Rows from block 2 of a small image classifier, named by matrix and row number. Rows with one number belong to one channel. Each number is 200 + 20 x the weight over its row's rms, rounded and kept within 0 to 999. All counts start at 0. After the name is the row's rms in percent of the matrix's.
After each channel's rows are labels from the 100 images, of 14976, where the channel reaches its highest value: "top examples" is what is common among them; "lies over" is the class under the peak. Only what is clearly more common there than usual is listed. The data: rendered roads seen from a driver's seat, with toy cars, trees and houses. In brackets: how many of the 100.
# convs0: first 3x3 conv, stride 2 (model.blocks.2.convs.0.weight, 320x160x3x3, standardized in use, each kernel summed), inputs 0-159
# convs1: second 3x3 conv (model.blocks.2.convs.1.weight, 320x320x3x3, standardized in use, transposed, each kernel summed), outputs 0-159

convs0.273,097,162,212,185,199,211,209,223,216,193,203,177,213,192,182,214,196,185,189,208,176,164,208,201,251,179,215,200,172,181,188,232,186,236,188,193,204,171,212,158,213,173,196,211,158,201,221,189,187,194,198,192,224,176,243,230,223,196,184,251,183,203,195,216,222,241,191,175,241,192,180,161,173,215,201,187,205,173,204,184,183,175,228,219,178,228,201,206,198,200,202,183,203,234,156,203,198,221,179,209,193,193,203,193,194,200,192,205,181,200,238,218,185,187,204,203,180,233,200,173,200,200,228,218,192,171,201,196,232,165,199,190,192,226,184,195,223,230,175,213,216,251,224,218,201,210,190,184,217,181,217,196,191,201,231,197,194,179,208,206,202
convs1.273,100,162,203,175,177,188,203,224,160,199,201,210,224,195,228,208,200,204,205,243,232,200,212,213,216,223,196,205,172,203,155,201,190,164,168,183,224,198,204,233,190,207,237,192,193,170,231,182,212,188,205,183,229,180,217,192,183,199,201,224,191,213,171,204,207,177,217,202,182,213,204,199,212,210,200,187,194,199,191,215,222,210,181,190,216,222,224,205,203,214,187,181,209,219,171,177,233,175,179,202,201,185,199,200,213,237,206,192,160,187,190,232,216,210,219,199,224,173,181,190,178,194,208,209,218,196,204,248,184,183,229,213,185,184,207,191,202,217,196,181,211,216,224,206,217,208,179,195,200,211,236,230,229,187,235,196,200,213,239,190,190
top examples: straight (92); double yellow line (53)
lies over: road (61)

convs0.101,104,178,196,174,193,202,178,184,185,183,237,209,199,194,222,195,200,207,153,184,208,177,189,196,179,218,193,175,215,195,192,202,234,211,206,182,175,194,198,177,225,193,180,237,195,214,169,235,189,182,192,195,214,232,181,189,195,205,221,186,202,195,187,202,187,189,184,161,193,193,190,198,207,230,193,219,185,180,195,179,195,187,223,220,225,172,258,187,194,220,224,242,187,196,251,178,211,197,202,276,196,221,202,209,210,180,205,201,212,204,177,198,181,162,196,168,213,182,157,249,234,208,236,186,188,220,201,199,206,221,221,200,189,162,165,188,194,185,202,224,200,177,182,216,209,187,208,200,197,196,168,207,222,207,190,190,210,207,188,204,195
convs1.101,112,188,198,234,202,172,207,228,220,213,195,189,208,196,206,222,205,220,191,208,179,238,181,204,219,212,216,179,160,220,192,205,231,188,200,202,189,201,195,196,187,219,181,177,197,223,164,226,164,206,192,202,183,206,219,208,220,192,220,192,189,205,206,221,184,174,202,217,201,183,222,221,222,195,213,206,185,215,173,179,179,211,202,177,160,207,182,193,206,190,204,183,152,181,183,221,208,213,222,189,210,196,226,195,196,211,196,185,206,209,183,223,164,223,212,182,214,200,213,167,188,170,211,184,191,203,213,202,222,188,188,193,207,171,177,192,182,199,192,182,198,192,211,212,208,187,199,187,207,191,181,194,196,154,210,205,158,176,181,182,189
top examples: double yellow line (100)
lies over: road (70); marking (30)

convs0.113,114,164,188,182,184,200,182,181,224,196,234,194,215,180,195,177,219,192,171,206,199,179,203,193,169,199,186,172,219,210,208,208,186,198,209,206,183,209,198,193,206,188,166,240,185,206,200,180,194,207,198,233,216,229,195,187,195,191,196,206,198,197,202,190,180,191,212,192,221,183,174,194,205,199,178,208,161,211,218,182,188,189,207,192,239,182,250,209,198,234,238,253,202,196,255,210,228,208,167,282,188,211,189,178,212,173,204,177,199,191,200,182,183,190,179,195,197,184,180,260,205,218,253,179,184,192,219,224,189,212,189,170,196,176,184,184,220,196,203,201,204,191,209,193,178,198,210,198,188,218,173,206,177,218,196,197,230,199,178,206,192
convs1.113,110,187,181,235,191,192,236,232,174,222,225,193,192,213,241,214,214,185,229,199,176,213,202,166,205,172,180,217,219,241,194,201,171,191,212,206,161,235,164,192,198,214,202,179,198,222,173,173,181,187,194,224,184,183,185,181,204,201,198,246,184,193,222,223,206,176,181,212,168,216,208,237,222,212,185,195,244,199,206,164,186,211,212,195,169,228,235,223,221,192,208,227,188,230,188,198,225,170,202,203,190,179,215,199,196,221,230,203,199,205,217,217,184,206,203,229,239,207,189,230,183,183,173,200,198,200,207,196,193,199,202,181,182,179,192,204,215,193,182,231,207,205,211,206,207,194,170,180,194,188,197,218,186,180,214,215,176,214,199,210,187
top examples: double yellow line (100); dusk (60)
lies over: road (65); marking (35)

convs0.149,086,239,157,178,168,190,162,188,192,212,204,187,208,198,213,185,205,210,213,226,199,191,205,204,195,212,217,249,192,207,213,201,203,201,209,233,209,182,180,167,227,196,203,190,166,208,198,153,190,210,241,217,198,175,203,172,186,166,215,188,213,197,182,254,214,188,234,186,212,202,215,192,229,226,169,192,181,245,219,180,213,204,187,213,162,178,225,224,228,211,193,211,195,196,231,201,167,193,216,166,209,164,201,147,184,231,175,194,205,215,195,193,190,234,217,176,189,183,182,213,180,205,214,202,228,210,187,194,228,209,217,190,198,192,202,190,220,195,180,206,196,194,191,206,152,179,155,211,207,198,206,211,216,211,225,207,209,210,186,212,202
convs1.149,090,185,214,201,196,188,220,205,204,235,206,186,155,192,181,204,207,169,186,202,194,189,217,192,204,220,249,227,181,174,146,208,233,177,190,205,211,193,199,201,223,234,207,187,204,181,169,219,206,200,188,234,184,208,200,208,222,228,229,198,188,214,181,186,227,237,233,197,162,187,228,225,225,214,245,193,203,198,192,183,198,185,211,217,182,203,198,179,191,183,216,195,203,197,222,215,226,198,226,215,224,183,195,260,173,208,205,179,205,217,205,212,212,217,174,191,188,231,223,204,194,210,177,176,195,234,216,204,186,178,239,188,228,199,173,203,226,202,159,210,174,197,189,199,212,205,172,211,221,216,202,194,192,215,169,220,181,179,224,211,229
top examples: straight (79); solid white line (67); vehicles: zero (38)
lies over: road (95)

convs0.118,089,182,187,232,190,194,221,186,195,192,186,205,196,218,219,216,188,224,205,176,210,196,190,202,183,206,216,186,203,181,169,209,161,210,217,180,198,216,199,205,192,196,213,200,169,212,219,188,197,197,157,227,193,205,175,184,213,218,209,171,226,183,224,182,201,186,205,162,211,206,211,177,219,202,189,201,209,213,197,201,180,206,187,202,211,193,184,207,209,220,208,185,183,169,218,200,200,197,192,236,218,168,183,198,191,209,197,219,237,217,177,178,191,194,162,196,162,262,168,235,198,185,194,175,166,197,192,237,163,184,235,203,212,233,200,220,197,215,224,184,220,228,230,234,134,217,174,175,232,197,225,186,220,177,200,230,214,218,197,226,215
convs1.118,098,213,199,211,203,227,225,236,211,178,207,246,202,184,219,204,223,225,191,208,207,204,213,189,188,207,231,195,201,207,179,219,183,218,206,213,193,181,156,198,170,205,219,220,201,229,244,222,176,182,202,219,201,215,186,216,188,199,173,214,200,197,237,234,209,196,205,211,192,234,219,197,230,189,210,205,261,182,185,218,207,216,180,209,209,192,202,222,193,230,220,191,204,202,216,233,214,218,217,217,195,222,210,232,237,212,204,245,180,202,214,232,210,171,208,183,185,174,201,178,206,189,227,248,205,139,182,205,238,230,228,204,194,189,178,239,207,195,193,191,154,183,153,213,207,205,182,195,230,216,211,262,196,199,223,174,208,193,215,176,205
top examples: straight (83); truck (83)
lies over: road (69)

convs0.80,103,215,189,202,182,212,204,219,196,214,177,207,183,204,148,219,201,228,206,194,196,187,189,200,203,217,183,183,185,207,188,240,211,216,196,168,214,184,217,194,179,242,204,233,181,194,198,210,211,177,193,170,187,197,185,190,213,232,234,180,221,196,200,185,222,230,185,180,200,185,168,268,209,174,224,182,202,193,252,213,213,192,220,214,225,203,243,182,168,185,189,169,180,197,202,225,201,162,220,224,185,169,241,182,193,172,193,192,171,206,182,204,190,188,198,225,202,176,218,136,208,220,169,232,188,188,157,202,212,190,210,208,219,196,209,211,207,219,226,190,206,199,203,218,216,215,176,205,178,198,200,204,211,208,213,205,199,213,187,188,186
convs1.80,104,213,242,240,220,225,247,241,198,204,221,201,238,167,203,207,212,224,202,178,233,189,193,208,186,167,220,235,241,196,207,194,208,200,217,206,191,168,206,187,239,237,214,212,202,202,197,199,202,217,184,179,208,221,189,197,174,219,230,164,149,185,190,206,154,189,210,200,212,191,209,185,220,204,204,218,153,183,197,216,200,207,193,220,213,207,200,208,219,203,193,161,189,221,205,229,179,231,196,192,221,213,219,206,187,189,184,167,218,171,169,206,160,194,210,180,184,186,203,210,219,182,181,203,247,200,195,195,215,208,199,200,210,174,234,233,205,230,201,200,196,216,204,175,176,231,270,195,187,184,194,175,211,201,198,234,165,201,209,184,184
top examples: dashed white line (90)
lies over: road (81)

convs0.317,085,222,206,214,199,225,199,175,218,163,200,200,211,218,203,194,212,182,184,205,182,186,195,214,241,215,184,203,192,178,209,231,184,182,165,234,216,211,212,228,194,196,163,229,196,182,230,215,178,174,218,194,177,207,213,220,215,200,187,190,199,163,171,187,163,203,204,178,216,197,208,211,199,183,196,197,196,169,190,215,187,202,174,196,198,207,219,213,189,190,183,205,222,208,202,215,236,197,201,216,227,200,152,186,181,196,186,250,183,161,171,214,160,210,226,199,189,191,184,199,178,202,196,210,182,205,207,203,170,205,175,212,225,229,183,213,185,222,187,175,238,206,241,203,229,222,171,207,197,191,245,193,215,200,234,253,199,207,155,191,173
convs1.317,093,201,199,225,185,229,161,196,206,198,203,198,201,137,201,188,188,189,227,192,166,212,196,189,200,178,209,175,190,230,168,209,199,231,222,196,211,172,164,217,200,201,194,212,219,199,234,180,250,208,207,203,195,171,194,217,241,226,212,199,186,230,205,210,197,204,150,213,208,231,191,190,209,208,211,193,185,144,182,226,191,190,193,172,193,221,195,182,205,197,203,210,181,199,232,195,155,218,216,193,153,168,191,216,170,203,203,200,200,222,218,219,210,219,199,213,193,182,215,206,211,186,205,182,168,153,202,230,213,245,199,200,202,217,188,221,197,213,166,194,181,208,203,223,212,206,175,188,218,197,201,223,174,179,176,215,168,195,181,150,199
top examples: double yellow line (68)
lies over: marking (36)

convs0.196,101,169,175,203,204,206,223,199,169,196,232,164,194,213,184,209,230,169,195,168,197,198,217,210,206,221,199,174,199,182,217,214,213,194,160,213,191,211,222,195,176,202,204,246,168,209,242,187,186,180,195,217,198,208,188,207,194,186,216,213,181,201,172,204,191,208,220,169,203,194,201,245,226,222,225,195,165,190,200,255,197,223,185,198,205,213,179,219,178,199,209,192,211,196,215,211,187,196,205,226,210,202,179,203,186,190,169,218,243,195,188,229,200,220,168,204,209,205,243,255,192,172,199,165,218,230,187,177,211,191,155,193,205,184,252,172,181,214,173,223,167,222,199,222,174,206,201,196,210,206,204,211,188,215,198,206,193,195,171,208,211
convs1.196,109,185,185,209,197,181,197,145,187,209,178,205,200,193,204,185,172,160,203,206,208,185,212,204,176,166,173,222,204,213,195,191,197,178,209,215,201,221,198,222,205,183,198,220,209,180,195,216,229,204,214,213,206,199,206,225,219,191,210,195,212,225,181,155,189,159,196,169,199,205,209,204,208,229,220,222,173,196,205,174,201,197,211,226,224,223,187,223,189,185,208,205,229,165,221,172,177,206,188,207,207,204,164,193,179,172,232,248,176,197,222,161,205,215,204,213,232,193,218,186,192,173,201,225,227,181,213,243,203,200,227,191,206,227,227,228,198,207,224,210,215,247,181,216,185,159,203,199,214,210,210,173,208,208,233,166,219,193,210,192,222
top examples: double yellow line (98)
lies over: road (64); marking (34)

convs0.169,117,219,171,202,195,214,192,183,165,203,230,214,169,193,224,205,185,201,181,175,192,209,189,162,206,210,180,227,205,206,224,228,168,231,176,219,179,243,236,193,185,171,196,191,212,217,225,169,208,186,168,194,220,221,213,151,192,196,228,196,215,209,209,255,187,190,203,213,201,179,166,191,173,169,217,229,206,242,219,184,209,176,212,198,181,227,199,228,211,197,200,252,212,191,241,189,193,175,171,212,225,174,208,195,194,204,213,193,228,204,174,175,193,213,186,200,219,196,206,163,154,184,211,197,196,228,187,204,220,213,231,172,200,178,226,194,187,196,186,219,212,190,203,218,203,199,200,178,215,203,213,209,198,202,196,193,175,196,161,208,203
convs1.169,109,195,192,232,191,172,223,215,218,213,191,199,176,217,191,200,190,214,179,223,199,203,212,190,171,229,210,217,205,183,150,178,229,185,189,162,202,204,181,213,185,203,182,231,167,183,212,190,166,197,207,212,224,220,209,193,215,224,181,185,211,177,200,226,200,185,222,227,185,235,219,195,181,208,218,229,228,180,171,203,209,224,192,188,216,196,217,195,182,196,206,208,193,206,183,201,174,179,249,196,222,210,215,184,204,206,183,219,185,194,187,190,221,222,200,206,150,201,198,186,225,211,208,215,178,177,143,189,176,191,182,193,189,179,207,220,220,206,186,180,189,183,198,194,240,213,204,195,200,171,179,182,145,152,184,166,212,144,170,203,204
top examples: dashed white line (64); crossing stripes (55)
lies over: road (94)